Rows from block 7, named by matrix and row number. Rows with one number belong to one channel. Each number is 128 + 32 x the weight over its row's rms, rounded and kept within 0 to 255. All counts start at 0. Numbers have three digits each. After the name is the row's rms in percent of the matrix's.
# convs0: first 3x3 conv (model.mid.0.convs.0.weight, 192x192x3x3), inputs 77-87, a 3x3 kernel for each
# convs1: second 3x3 conv (model.mid.0.convs.1.weight, 192x192x3x3, transposed), outputs 77-87, a 3x3 kernel for each
convs0.8 095:073116156113139140173096077143111141158086142163072083115104119135108100077160102152163136142108154148135110166177052136131124186138089145158065185104122163105093134086114118119163136137176149197108117159114139165158154064109125165150152122092164182150093110154146051190135125187148187100182152070
convs1.8 094:154144146149125144110122126106061091121126163080070121172133181149147150182104114145188148102176100172129160170161112138144139193121101139125113147111130230130060175199087099055151152115152083121093149140147145138139126117108127160087200166148130212056095187149096094149129146092165120204114183172
convs0.9 099:102174118129165142084126119190119094165122094083142121122127119088113151156138141134129200169130111134067141102076164149133125112129135093137143102147154159114126116116133097153109160144136085133088133151121138090181134134145114093138061117157125115098106165141089075077105215083073128164102149132
convs1.9 099:132167158081146100114130126133096152117118064096118140121156136145132142119142105109073148116109154114105147120133153123165068135147132121091097101119133156167113204151148099114087089164137101099088111159125146137128177214162193109127110075136202110105129091156110108151110127122157084104140068115
convs0.10 094:133169158179217076110066154131144118192179088095059136114142137117130104151147133129139139169085097077096125099157050110128064147114155106100172147076135136125096101132109146149157149160106137178089178148115068152149149130199120170116065131134107189141136110131118121177170145149138145131140180140
convs1.10 093:161176168214122086147131143088210151140086116101110122164082097115085124140142154118139121142136131140145143120143087098074144137121118114132091150126156106138105097113137171151123127142164120080094145153109161104079141116141095088083113117143091169091079177109095157121123122193158120107133107083
convs0.11 092:116104149186100124147114110102202091132102093107124162188136112136120129124106120112126076059122087129059158142158166142145120136139137193151107088151155188120124189058149199090195134131118156149072116134142142112110111126136135174142120162127086080085080160169150128144094084084157114145124135150
convs1.11 103:120081089196154114142075154135115125147142123161104188113133091103138086140150110110104136102181129135103095150104103131117085133095150142163152073097078138125088143069155110082139131177108131136149136148150120160147081142123083107107117187156093189107110147172149169208126130146125126175139178176
convs0.12 094:143130124124148117195115153152099152116146110127061134181072090072120094194100099136081098128118126091110140114172100044165127160113119134138126175123114048111090115104120134114135137107100164210164119138114121114086134148161143098113085122139146072148178153180086138104141167151082140152113139178
convs1.12 093:087170134129113166137088172118171128174094156171135139179128197108163142111128132145069162166122153185111086142146164153148124169120139147107141133099115112178117100088155163100099100114117135118151097130145179086138115152147143160088121129149162126211105127132055135160098157111127172167113081079
convs0.13 090:095137147107122122124087130117161132115109158137127161151122135110103099139136158129106132110100104157097061114180210153071127155181121113153107081125105159120138110120122089146095135117162091132149145095104148102120117136097159141122102133144124123118077146134119130128168114121140134145158137121
convs1.13 085:168175116128116082106153140089127078153128077126044099132101132161114146137098101174134121092143150117114115162100122094123146083054192097128131112105149154148107177165098099139161139087151096103139088114164065085146081085157127057112073156124113139189166173128148094086095071105162113121199137096
convs0.14 096:127112165140153106095049120131132117105146160094134100097145139128184106142080138112114121124138124142120165117086117151133109112159097096126089124071127092160173117110144135115111119128150089134117135053186144107194132093103089151105141150098173156134127135130219128145164104124149151137170151136
convs1.14 098:136071127167130141086141088125080155117098138126101130102146157132151118137125117146129135122157131081190148109085099104070129163136074126117166161149078146117123091116096160159126123085117130150099144141125143129125128134150147108178147115125069147076080095161042105170059138144125114196123135178
convs0.15 086:180143057106156194101086148128090068138144063109098075129068175146165220120155113110116106131105120159089130123128131106193171175148093122065155153139163166192096080119128211124111113139186121120124109131172136158146087138137058134154139138185161130115074118146166074229148154108152079130164104146
convs1.15 086:120185133092084135158117103137106113121106146133107139141082180147111147135100149090073194161121161105129120148070055184137099119100143121132111124141177117114154138136117087114059084130192122107138142134122156154177068147095162130130173169063140146164038138139099115096118162117109151151069137096
convs0.16 105:076182118152163048108083141114139127141118106103112110150093111125173143098191111087118106119083103142082099184116142128108116132107098090122132141117075170152197100146139076053172099118170125108143131134130125105075133163170106129123083139128114151123129118161120125170155091133114122118114156129
convs1.16 117:080180164180165091138081147044185148110124145126126156119092177136123095077155128119104096096151141114134100148134164117105111125108141168125168156082089098115208108130120131137168115123106140137176146147115119170139186116189178119107107106086118195129085119148147107167124161182156154121086123134
convs0.17 088:122181128110134135119123150195154110083080135201189172139127116145147132149093073150096096108162108073151102196104156159100143090107105157139135120128117118079122158104126131111120157098112137155092116149092117138178154110136121137134129071119100104095161164084107138084098134143114096186127084131
convs1.17 087:103153137141147170110098145144106107128124128134062142099115068094122129095146202112086121104118086104132159158151153186104150138133137118079116203125125137144069152101159141154172139075118108110175082203130117151114097119161158102130159197163144121120161131139082111206162150143076134119136112147
convs0.18 100:194138090147114137088162147090149129163090157123106116135153173147113170164135093125128199178150157117187112174138149102091125100161117121081173150079165172134142144134143168129085123152116184123173100026152128083108126139156125103113089167133125131081141112167128133169142167125120132106134075170
convs1.18 100:093110108095115118092123134126151116141076131157122088133165145104157215132108169138081127175089122145151127101120129113137184128152100191124154070118165097138125105146130101114099117119146134169155154102081131122135130160153121054044076142109133134214147121147148132123133157091088079147139176100
convs0.19 088:144052099103118132139123133119115153079124107122143120110112136125123082128159149144172051159115097146173149180166101089125113135136137131129118109133187136130118118149113086120142173154076118159111067177168098072174108142119137118133076116102119164102147129136204126168143159073073170147104159137
convs1.19 086:106093161138117115167159088138152110073177153143161076154087164151161098086165133163115064200156147115140165064137150093100140123085000166182128101092150152134160119107100118074127100115110064090138144109111149085103072082139100086085185084068195143138106140152162141125116100178161132183184053084
convs0.20 097:129129103083128168148100123093144109153108148082067111094101116042080108056126107162143139145124107126072148137134121115169118158096198109107148134112160129146134185171175118158219123174108122109099180102097097070115090153144123138105088150148143103103122125074194140160110101198090133122081108150
convs1.20 092:174207130077112128077091121196152152078074103084113093109156122177087139184140140111105085108092155111125118134174130123143117122124086101116108128117102161106071046130112108122057128139092125122106163152123153105170086151177100129093125080169157177156113123117090170146084160164111133151129110206
convs0.21 105:145117100143138186155080137162171155157062124063145079113109115145162181163081138100101089132119184119171124139121141141113141130148113157192141096128133116096076139117132140198093127136105106117101105138125159119113176146195183127136141120171174128216119161135096166152090108155174125154160127116
convs1.21 104:087109138140121162092183085121104167115147177080130102126121145171136107161131131131120104152140111122172121097079160118125113122119100118202130096096161138103167146154106103107127171128108130094145161106075121112154162126144127079107071165179125139184177159125031115129077162110121127101115129197
convs0.22 107:159168140125130172155111146153155137092160145125087130119083081121136156142102079116158116120100141110124107189129166125133105136096120186074198104118132104103074142134167147065137175085153230118145102205114188123099175143170111127155100126108149123167144154124124142093167070162100119157113131165
convs1.22 099:165101118103134086117111127103116134146116076135223121111110102147138110192114138141106084092140170139125081158128151112187117139120109150163180167180095120130191121099103102139106116142105153144137139218135158145122142097214124153110088112153088210138083115117107164145134105226116099147131083177
convs0.23 106:150099100135132199173162069123141166133104090116118107132107193153110095116107099132140161103141068076149125116204066099098143160185065171101084110102118160079106118140145154096130097176155123131134118122181153105103086141165099169109098124132106113117120137137149173153122181173113132143174111143
convs1.23 114:168081132100118143144183089121107128116125158047156110093124156145150118166144169119094171180146087113139141136111071129117147085118122118113108148146188143103100111119154131164122102133165140123172098155104127156144206173181148100072103154146104136178120153144092129157160157049034172124114155204
convs0.24 105:077166058255156111097052179143156173184120125109150098182064138182127126168206108090092085080106095164117135142122128061121133122130096144209104133169095130073149124103171115148149133161149075182116129094125104091110149085144071100093186162165207086149189097152120158141124098065161150173063165156
convs1.24 122:042178071224124088141090147154094119143134136077148110107091153123116120149159129169168130093164135142195145189159132114148194134081142113191091123131082114098108162105160122129139110141096129124093093145115120104169108097093155170140168183124159009167137142073137062138112084168098115164123135093
convs0.25 091:106101115178151163176131154133120065124119186103174140071123150163129151152152141116137136063127164066137125150129127099109151064100090153162183091126162170132185121205178164097157066141073116173192127151113142116156166101137130129106115128163144093078141147078133097085133122060175146145000114155
convs1.25 088:079147085063158079134099221119138137119129106134137130126136058104123141120155168141140108129119167145123103136122157144158145168138107136150112111068189054108143097150132155137179086116123121134127102117142138097135139129173116093126118159118125091140128130127145138052090199167141075067194155119
convs0.26 116:111128140112089119089156122164072127158127194080146114183096156108137150118120123082078127106122122093120145168098138136137105123176156125123096122149146143040085130122137166128140101102121174140189112100133142141116097176137098105125142083052131092152121118064156156082170175102067094122149115155
convs1.26 136:112147150110150135055186121142069195156113128085200122136138157138092133096125135129145129165149118120144103111110130133123134100113119133176040088101175171136141126123154126113085095121139153131121144155128134084132131168098133115147117099174174045214135117106124213148161172136104103130165104103
convs0.27 111:083196100147126073172143186165197088147139114112084098078144137141134136162158158140109161149165132181102085102156158128105168141131184176150160039130088135127145172093178098169113190121169160109193114099097122101110173171193144111059120194182110187080182122054087128126163098142166075128117112091
convs1.27 125:094175096131119124143094145136114122109111137189134086136138139142156093146107173153139104136142131125130126071161142113114122107096157144152173081136092160138121151171103098115177154171097129106113156113112126132100110107122165132145063109139095169098161137103133145164127149154106165141169103122
convs0.28 093:139144125127155130142115154067085137142113092101095168110115081133145152149139168133120163098120136114067043120114101129135125160165146120157150100124110126109071176089081142057084134185172153143121076149091133140097151139168094153120137155149122180107114129130134099097097148132147142119109127142
convs1.28 093:085149162109095123091094122132111131152105110071093162151166118135137144131099147119166122163120119100172122160121164143139135087154121126153197164164173128113145146168131144119096136169125123101082174088142165134155143160133093092159088159126157183120054162167080093129140175109073098099089084105
convs0.29 092:124109122159122192082148115081182117179143157088080135111159133099105140095167108141108102071191024120123079176189096190048164105147118058115095137161094098073148116148161084100122105149108127129155191106146108099141098177159097148091140132089121125074097122116117114109150189107132146113132167103
convs1.29 087:180101154127079126131107105153144153068083110099106138110171139161129124154115115180156169158163080166163147110133148147163100148127158129117125108121132165164129091114146183140174104103107125141193162130139131144056149136103080108107117143141124110147142090118168130144182073142036081140140109173
convs0.30 101:168218114093199119125169115134121146158142161092164156118084101142139128145114131146129135148124042120143094107102119123168093082180100180161095070115142096131119119140165166121195153080104139165095055117126165128102116133164106174159089125247189157066111109113113171096102151126104127190115115180
convs1.30 109:185108111158108125158084138174107077150088147134146115145171136171164124052128124128161145122151151119143144162086128118071111076100132134147120152152117135100131127141181134116155153138182111126110081149118158159070089108199124109166132098182170113067165113109193116081125052116111156178136117122
convs0.31 086:130162114132118103136127126104088149135104116128115103146099068181153145171082109165152134135131158152107145167179154136176115127160117141121158097173133146145086142119186192101135105140145097067154104102152169185100119173080055180131165074148148170080114151107113130062119070175143155174116091165
convs1.31 085:052042146090128143089109158097141160145162132099113133117118085156157122144122097119099116133149129151084118140126109155098191137142156096130129172112141090127085110098118152113144089137148129073075130129130168106132087170103064094142179097098173081175120150147187125089122246120119106076043086166
convs0.32 088:141088131168046145129142125194084103150079072136125165133130112160133068141052100176158079089171096116083115137143113096153118134121152119060122132125104151145098119041118073048179159085131164143152144135137172141144082106170133142108124149157076076096106098141084107110083075122106150131137114114
convs1.32 083:075118094085168136186169116199109136141107107112096110078163111098142126100111126163155101155168172177118101145143240121079174173114191132152098111153143124066123128135117103149125132121146079086133079121154119122144162126160149074163068110165131164144110159147088096098094122128150125163169131133
convs0.33 111:168102117106109170145102136120110049107122161138117167129166150164136149169118142085151147075150093178108103104132083125090119126179174148108101128144104130164139162129153121073136107175121161149130087096114114102113154176171162111140155162079114139147131151134112105094162079117059118175151128096
convs1.33 118:113116143123098160218088127098179139089140179205091158080143071147123146142160147102140116121104138153087152105196110149140169134096169146097099138122089086149106136147140074133149137114156153187155145153120135111136184156113123126107167135091140119145138059151145133106151137083096091157139150071
convs0.34 112:148138104172114169129133124096102149109101174122196121105133115101110158128157107117116092141117145138117109141134089122120058078139182112130145113084069159070161077123121115083090058123142139140120112133111153152109107146082140115088094117112241091095106107149134097068172141113124114143153031163
convs1.34 122:142105100120138136131147107118121130094103146094164127110123093127090113086081121147136122160139109089134139092123161129112120134133048127148137109114084103122120052138098191120136101162176116127137126118152099112117079186226095108096170080172084140077108133187097130050114189156162111158147182115
convs0.35 087:151086140149090077136094144029148150135061094141168138132138102103181147143099101128121123120149095131147140131129148113122111165170114065115097127087124148094100073127134114194073098066186186114113131158094121111185119123099090128151114149152181143087126080145150101134157146116169187137158150120
convs1.35 091:110089159144126123063099101126105129129144158150146201139162149139140175144167163153125120122142122208169115104081155146055122077180106134115062118094147123134153170109132147139130128167155108096096143073107129091131111146167146101137103139138125157135100173108118083124119151168157165110154155131
convs0.36 087:115154065125176146092124110120095137120105138162115131155148127169165113174081112121108116170161170100121132110099118095164112225083155143113129080105113195146112110146109150090106131135181196149178163137143182115132104177087092088149097124133139139113135167092149108127138125103112144109133102161
convs1.36 087:124195139127089133099184081141148173144127190133185171163062098155128132134107114165112173171115114176087140123196103166114116142072142164143147122088096174096140144112097197080110122156162185142118145120108187149063108109123096137187182152112049140114076150106097176150147128107174106099130116111
convs0.37 099:117112167131123075103138180162091060127150120116126158107105170080174127145131132153133127173175096097110126135138126154175059141108176113139134115109172121162156111107136108065103162152096116089191146101109166124131060066120171105130107162132175102112184140079111112130114097190101130097089136156
convs1.37 096:126109130115162136105137156146162147113055119203162110142089105140093148141152062100126065155113208147150083099118139163100073115133107096133133114168128164104149118113096154119128107059126154174121158128128063130126102131134183128128126169164154133167149135111125169177125188221094108193148202085
convs0.38 113:167088125130132135117125102136099142126113144099143108169141111105098131127161150097111159118150120118106107183151153086083118107201122130137107099112155136080131110135124187135108030118134081155156112070115123116161130125100109107076055139172131138063114133128123133080120149076133153083123141135
convs1.38 118:098126145150146125146148093190085162110139145145186124152095143121143128117130065141131082098130124075148114164099169110145134142104089127131103119129121086132100152100133131105123118114149159100163159144099136081187092118194169152070157172167097077134106101106135172107101174120127112131193177135
convs0.39 085:180148063139125120140184122043113178120170177132094054087160133171169170150151105176197150151104139162154165056101121124108079122137157101085173169121137086154124124114131193144125091100167126155068168104159160132161081097130143088229116099093154128177120134153160138182099095081114115101118119105
convs1.39 075:174110053124117124132117099130197099141098145107129128094131136129172128178139155151120108102108175149081110085097113161108185147165177180129138153098119123182098139123116152102078126131157143103109106122119118139136126081171112172159128097128096123125061166109110130109121129107145125147137141121
convs0.40 102:049143175091162055132127084105198142097182185113070159173138085174093122146170127097155136153146141082082164098194143119142109113167076099106144119127079148111077113154112097097159210087115195131137089166095116209146105195125134120092132103112103103108110160130116146125179178114127146155095122138
convs1.40 098:135164142145128111060153159142164149129156119156094123116127143123129134135142168122127141151141164144138116140108156088112135120112165151101165203130073142076094133160085126101178150104131128094181133138133136190064152139192144122138150127144160182102106074129171134143141152128147125098119148181
convs0.41 117:182052155123145097185140109077182118133146103089141159129090114153129168169145088146101102152132113149126131132118143161122117109133160127100122160090119112160072104126082153161124132092116147144131158071135180118122100116162099166154082106165111119119109134105156094165127132122132209110114107123
convs1.41 122:168147164184070106136097132119152152118117128192130095105094180146148170092165131157175110127135145139175107145141150135093152111072190156108097119132110133144099166123138132091156154141187067161121076163150092161198169087094138103143155134130082173078161165112157146093171131106140054105168147113
convs0.42 112:181112091091133135169174137107158120147111086145094148147134096173131190152177204185122152152102119069128105166151170166161093108107113166143132091109188095092134138087139095156212155148091186113072136147156127159104113109140151099081073124138167133149144088172038141126163074115155097129101146109
convs1.42 120:155093117045160146109121109109147110117140086151083124104123138080127128178116119115127179175150101136153173136122126141167116103114086110135129085158133130085115152123108055113144156121128135134099128110137128097103094184156177109095144112126122103117146097157096175079117186071120128130162101168
convs0.43 095:210093168157151127088075110145137160123124132118113175069111108142129135112096161115100138146080146152131132144092109094149132141075139107124113092174077067125135154156137120045103127102108167137161176099094133111171118157149109134199194133076109162126149117155089120101173133123171050185123100131
convs1.43 089:146138156178132097113151123059145160140142123174121114097117152196168112136123144109131105146160154133143120142106161098125143147107090116113120134122126164093128122110123097163114137102108191127081144133137104164172121080072031156170182134148111092107114165074152141143121200127147116160165123107
convs0.44 108:122095125136166129098129033160157128087119097083158110135171172115119150109152070118130095138119117145123071097137096125111115155142129136152129126149056177121151197130140138154164089125075105120091196159162116152152112090165161183134142147150135113091137105127096150071111138104105174147116097092
convs1.44 114:202096121128140106082189094142129100082110101184117136171173082139168188100084144137126159111155104129179138101086102099125164141100133187143085128101164142121144115147120172114105144076096116120160114140109144143197149138099121133162161123179117107158161118128061152071124132095115123161149129175
convs0.45 097:105145125131034109152176105191101108124062169124114149148150114124105135076158170151207181158124163118155129122112142095132118110092221186169134077138141160122149115133105076167140101121149182103095107086074135123148138146147142126118095122101104143142108132066128095093112113125104137152107153163
convs1.45 095:182108094124151087146040174164125086099168116136164117133128164128191152149144157104201104120159095121154140078138226131158150161144113168176139102136162166126128147074164072115168164127107202136132173138130167124162075137127129129153090137158186173086167109122072114153091167157162138146196093133
convs0.46 110:114098114100138152160142150162084215154097091080130132100120133134111150115103119080098095111119121178075072176133137084102093112123120113174122076080157100131120116127063119141162182158107143131145127127162131125184140151083122098063163194145185089097134129108185062140046063149143106044063123141
convs1.46 116:116112116124134146130153159095144111202125120016108157139151129158146071075152175179147153125156117158154107112139148130129178142125141109130128157144104129108163152112133062108148108119143122126141132160142162152104158117165164124126161119168136128125170108140191128100137155140185139062105175186
convs0.47 093:140099093113104165085156157098172121095118146128134157139090122138137150174129134128115127126114125121140132099185174109099132185157121115126071081150112107108089151152152189095106130125118197154132152200102134143100143121074077174114164117124123143131123165089136128173148079141092164123106117091
convs1.47 092:035075130117115115117174138104183137146143158083091140162157132132093138115087130186159121148144149171088091078182116143133121141153160105151143202096134211165107126111111164186118112099148092151088138129133124110101152139140107097169115095148136111105099112143108111134129088169103078142109093172
convs0.48 141:122138101157150143132118171149137136152116071131136087145053143126133132133127126117106175115129114131130115130116127148148129133101171136178113130099104156154187110181135148116125113154132207133126185081128124093130147188132137155137170179171095209115147108167146165111167086177132145175144157194
convs1.48 129:129131124160137132124150152075098143127129150126175098152119092091080066132086119145134176141130137132143169086135170130147125147128105137148095178133138150149086132159166149135117104128147142128148158136116128118214144136162150161154167120166078192165079185151114122139122100158114092224105135154
convs0.49 090:124104122127139154162151204088138135136129116090145092178094150195113141171183121171150133166157210136119111130093103089143101062078076094139153169093156132139136116161137142117133158175139111181107128125067130116160144091137202162129167175151129141092097092110089099065111120187181050017141156159
convs1.49 088:126142071125121145178091160098106174122137139058177109157076187154085112182140090143135159093097168120138136095130137127131132112115113166091110135135058136108077117128164133150126128118158090094168124149089061088142105091068126119129106169120124134107180103159134083097098156080183144070174134107
convs0.50 118:140093205101132191090159095121146143111127153170139156122168119124132126129121126138101096138134137110166142133141158153117116146078120144088144118114116151150165071081108152129105118145100095095138113120116151087120082100122146133185133137161121107203142110117141180098064100149132081140111127108
convs1.50 123:173090140102089130022215085122133095083156168151172120097160099131086112115121131082154135127113139166099130080169134084149087113109156197096106143121132140116136104124140115112157136108146100137132126137128140133096129077050118135159167104136156068043153130176086110111127086092119146084143125177
convs0.51 102:165143128111131168184070132157091116114135111088111082092087110191159100171108149120157156119108151148093123145100150110145154176110103076104136149082120087161118141199036110136142065095116149135143102100132086083135104115173126131107092138062089175049130153168154072115128139105086169182154112111
convs1.51 106:154166114073192108190070191107106116053133146141113201134122063110143124130158118098105134119153101101113152150132094075122101097085100148117138208115139090145089091135117122129103133096108118158189102166143136119100175094130089121114119148158129201096110092130172110155166155080103153150154120129
convs0.52 096:077079217139106112179142126137137125133070142072099131125155117108131078139085104162094164146125134098150105124138058136163143094086130122107154151128155110096174145152107124122171153152080181111117162102150061106155129136074128147088075122148151116118178129059155188129192127213126137147056171139
convs1.52 090:161111088188199123121125071159074103160099127173099125172203143135115086092162126153152150072121143128144112128135113121134096177109085114119153072087106107128137138163169153116165125129136181054142132107177141150157106213198094088115103143174131134144157093103114133121121105127120142102124164186
convs0.53 093:153140123153151058113124084152057121114104132142128171184119144106082117098098126103162146182073113131183136124097149163105169157127117077164099081117033104070176123174081143106066155133166105137168184128094150142115142092153146078085182173177118064094102135073095158108115111125122103075176159138
convs1.53 090:129150111113128139136144185132109151141155095163152100114179203112180139160164136105197086196147101133134022155131159106148125085151182116120139086190069152122136099097071125094196126120136134171126120195190082107095020066149160108094130048198168101128152162108128171061127073078174162103131059093
convs0.54 098:105143099129156167135146071118093095114125143160112137160116070117136161157104116166150121124165103145102133066132099152114123148129094157158125138163101104069120077108191139136153167161098145205079148122084150141135100079035138101063183130135088152091156146137097119172120099128090136108167172133
convs1.54 091:222140107117126106145104085069126090124191158118165143113112105112125100072164144108140155163104105128113131146164109095143104055188154169140097171129118155099136156135149115141182162144107116097107118104124096150109168150126179134108164121138139106089142146151162100127152080146081146143113166141
convs0.55 115:136123187125153078102113156162145158147160188143106205056158122126104077148121115107127136100108118144093146145152103175078144134144126124176112107139147152215122159147105126181121082152167086187205178163142119121076159159140167146050127084140150124148175153096095191143124130154159124065115111088
convs1.55 116:152158131155100145131105168173144115138143118190104144063140146192181085099138150083126072124136116168127091157140067151123105162129192123084066088162119165131118122106097120082174144111152137192112104158094087143130107161150174131088104115197140041170123133092159145175140111134145134117061084237
convs0.56 112:125179140101157096190109156127110128130091129134167098120156102092127061133143112095120128126151121125133088097093116193118116068204115111113118089107163151104100139091110118125196190113069162157108068106078170159107121095130123085127078156134133211138135119186084134136142112106131092135118133174
convs1.56 116:169125115085168122145088183115154147148121137092131140160109180088101132130178127122087103124139169174127107112073137126128111161137141166138165160099100104084124185147080093152159117123148107146137069159163153112102078113147170126076135128066105180130088100156178096095099127182150141146100145093
convs0.57 092:134126169127139126101147130153130099097131185155122118081151153124154137183108182158079109116128073118134077102115071117117113101109138161111130172132132120141127137170146140100110142040116117142117079107118148062157128066119105138140097146128148140145147161186129106130158134122140126128149082125
convs1.57 089:135070084116137129047161146119119118150147100180146127152145061131115063094088177133159100145124106153116159110139087114158175084135115143096091173125147129103087153151137114139104117084162133171081077103150140075166097094077123181161134051127179147070062110123153119187134122137161148076066110151
convs0.58 104:108125089135188098131157071073151095162183100087116129112162117155155117117144132148148162164161154122120159149158137107116117130192092182109110113134134177123124169131172082142093140134126125118147108092100151133142142174116146148110091109135098130131126163164131123125153039119098097120099164164
convs1.58 110:096057128139144133106184084122098103099165136134131139091157112100127109077120140162084130180115107129119145134156087122147171141152134193156053162108136160120092170139158151125092119142157056150134123138151134174081128166161175105156164165144190144067164125158159169104111120135152152106142155136
convs0.59 096:076148118120067114142166068104129084113133118129153105173100164141171106124192115066127081135163135091134092065096126109126143102150099159188092150116130089144127138137110116137091106120099172148157175168147075138181131105138171159161106124199194105157129088123125089112122071063118124109107129118
convs1.59 090:144138139044118142115138099084134135120149141136098108146076103152138158166185125155103119094104109131160079110102158129138111137204131124108147122133099087125122135127092115139153164100099179125096167095109143103097085138100116118133123115091149083121169124177096189090094114188176116088120129146
convs0.60 086:157143102125072157143156191059162134144152159130145128154160163152167134167155119136136165074034151055079129164186119098076139152128107064142111111107095164114085106116067119127190130096115148141141129157149106125118120145109116095143148060147104080107121156151142163086130099075113125174156125205
convs1.60 078:082082087090176095158185159150132133112108166200068158118139184137147101093106101119131145090121099131118095131113166144128097177072151203081141078120138133151147156144123132135126098098145124069146128079122145118113172192150150164125132111099160087119035089111140157169106147097153105155103149123
convs0.61 087:094145112141149123074111087162062185099140140125165167122115174113134093147098159150091149126110110109144120044140129101112107120107115101142110085187159128152140126132122100095145161187086142123095112138110149092134143139111101088119149118112197118096129111077115093089123101151152105160134112132
convs1.61 080:102135186088099134196093129112086163133116171132116189165158205121143154119158188102123118199126107145116143139156198106077137122058102103089083118122174102111123142133092101125139108116163112106132079126175154149164153085135149134138083032134121132101157253134144108118140135124066105113143150085
convs0.62 109:111114154146147168122100161131126102177155118158151131106140115142093144143148069161149147115156073120154084154133115121123149173112143080144085094169150146091152075138109102146122087119099157168166153100166150120084152129161150158103128156132133146123114112169094159080183116202153122110097073164
convs1.62 119:066151153104157143064138129122132184127142127157149149151122146108144139149147102209098136119145099136140084152121080129125109129147112108147096111112161176103184097132164130127125088133105188139073158122182116117096085115116123138112035152163094113193064150140179163127114159144135134124067113088
convs0.63 083:173134085103097097106146177155069088114128183127118153113120184161125146112140149129155147117115097113121129138179114095131172065141093109133087138061128082145148141170146142178102158153141137095144126102116076119169133183122149109166086161046141152174152119153162118107159094124141180113062173158
convs1.63 076:110104125130186120124118114125143131124139141166163155101104099112141091101159124127112089131127149149135096119153205081193117109112115158155145103174182128114139148129066093092108149083077149100181111125071141100113146132152073063072125142193133169121159194117194103084119116102195114046146151133
convs0.64 094:130092093065148121150096131162169126175089149101085175165099096150111116124177081168145138091119087128112142093102138146095147125157144189188112128147126125127108176156119161125164157145066119134104152145121206139148164091143109185092114111148100075193162151108152158133085122090136160135116145167
convs1.64 096:137108111191102135124128156145138185148162138170111165149124097184183102148096150099142081122101148114149135074161103154111122085161103109107170123138109110147075155173084170147128134134156143097086149093151126069124116106147136094130172116135094095138135138082121230154094152121157132092102155121
convs0.65 089:131170177109107111084140171128106131106128150059131158208130114114099108148115138150139081157119107139189131096130098092090111151136093130149081126143065170120115125138137140138155056161099117147137176110096126066131134157100150048109139117135106163090109159208141201092181167145224016198134083068
convs1.65 082:112135106122122144142116113069089191092132174129097150129124127150118067108081126138152097153125115176145181158097145066165137136112081244139135101138106071102171189095129182170151145110110157150096197169122105190132151102111079161104094126192151092161146174132152091121192162056119171110126106099
convs0.101 101:163112119114163127144151108163103100111155116168129039120189124118077121138158127107134125124150130142147148143120146132127221092122174119081146084089117122156083124131140143112133104146139078155145069119174160112118096192159148141170101129062155183119149092123136104115085080154119134163129142104
convs1.101 102:100106148093107172181097106184071172086099144101127122133126063065191103092085097169147105134147100100135152137131121098148191129137142186142106149120180130175131135070161150111073072140129124142095099227135145137113111103141127113127137127152098079182142189089113138151164140079108087110161163114
convs0.102 109:105184160134130081168061098095148145141102145113091172103113149152109121125216124096174115149153108148127164128085139107133131143130088113082112133137191108139072125119122134134148082140087139097195091183072101171117149141108180187078100089128109170143127106083065123091112116118086150167208098134
convs1.102 116:140141101158128110113081195170100211107127140134128220139092135087122091114146085149150136136113168170091096100114129146116096071147090137122078112089177151168084109102133143124094129154128134113113141101154078157153125123128115066150119123079149120233159125086160167168148176103142127132133152129
convs0.103 099:152119190093152097146097151130094166134120114095101130055100209169106114097132104120071129158165119164086077127105165144089151177130161102142148126172194170117144102076106114131200087118176122079125123118169138141144152114114132075095119108122141161136125114084133125132071112157149052072081147158
convs1.103 097:116089104170129163133139129153147149089121097145041171094146133098129100082193159131144162122150170153129083164159168163131103118074189166143088133130162083081159158149113092131158128134111124115163143129115171149139158142157115112130133140116157136116166113136123121162141120224144082111133097176
convs0.104 101:117155130084120101103185151208126121158089106080117121089118063157101121126092152100152095183120132091100088130124105176057119178099089109092160111140139130120075131150128108086142101094139144148197140107115183133093148182139135127092170068131145068152097098150122123165138141113176170088090159204
convs1.104 099:129108175132164122099101136113168180134136107142159107099157105136134144110106144153149099168102153150159120139143129143138094062062167134169153073152140194105162082118138134136126138160212132127026117133143049136118142112159177147139130095165123110119146096126154151093125182185183123153125065107
convs0.105 097:138158162169088131089112148107122149137158125082098095182145133117124077128119130150115139111133133123097133119105133108102191129165149159099147133125101163156108165134143187146136130122031087077101167120116148139107136152123134110145088115160153168128135166121104154147092120141149156160146116132
convs1.105 098:116132133130146139100098154144052149089119139175166135118074119126099086145164093122138101159186154122143166150131130157132129096125134132121194160133117113090173097185106161146119118156143152095129076141112195138137127198137158128119123186151144112143097088121120103142110116158148153028039199132
convs0.106 108:115118125200082103125082130145094146165110092143083082131172152128097166154157134094128112129160155066115154113105105147099127080069110112071121145097171148116191104083107141099127091154093156152084134137060109157151056134157122142137127072166129121164109150091157105080122140110175139119146086138
convs1.106 102:160112138108101115152118161081125161155151109119179160148113120093112157102111112120093100143173145110120120130192182135112097156126097131139127101187128087088140094145087159189175137130103121164086149077102169092091101162096151141137130152182096128152126133073110100191149145158144090087103155089
convs0.107 112:163117124184122147152154063143108129158079092097081160168133082101104117186088139161123173093062086141112051132122116143148136064099123171116149109097126092138111143143108108163154142064129126156139103104097134161131077131141142126114153124105140133146192110100137147221108133168143105136116090105
convs1.107 115:136132107062154148156132133110194132160112139099184112133145132141121162163149133140129147115144107133097104134116177147154129116086113169110069118146148120104161141175120114094165077154055131150183140158135088150125131125166184158088124116186032126086178141043143105187157074124178096043095155192
convs0.108 098:075105113128108130171129164142112108132120126169090086140092097106104084194121151195137166171137133149137159142134170131085089138086158097149145112166145176099132142070060155126128113110144087132144160130152115170112096159192122141127122162134133131174151149135045129106115136110162048109162119144
convs1.108 091:116169107175134159131153159088117172090167120172081150155165126136115117122120078143110116099131115122173060087191116136122164113086131186113101135111103136066136140161129140095119156180121159086114134146045083194138110116087123099173076173134091090109194113156149175179165125108178145066122052145
convs0.109 096:155110159151130121088112126128100150112118224255076133154153110124173119084146134104084094156163139124105108091167085137084111149183142072097090149112146155105151075122075168102169186113150107108071144122079141159129173093127128096148131131125183073189156135160150104124111156088146185091154108132
convs1.109 098:158173098169128096055127052123131071091185121126152081161163138132121142110112132116141117100142143087134140109076150178114126166157121135110102151127073146140146113177100127133145138132139118196095170144103162104169140113148160074100134181060159108097127130099108149060149110143163078197137105124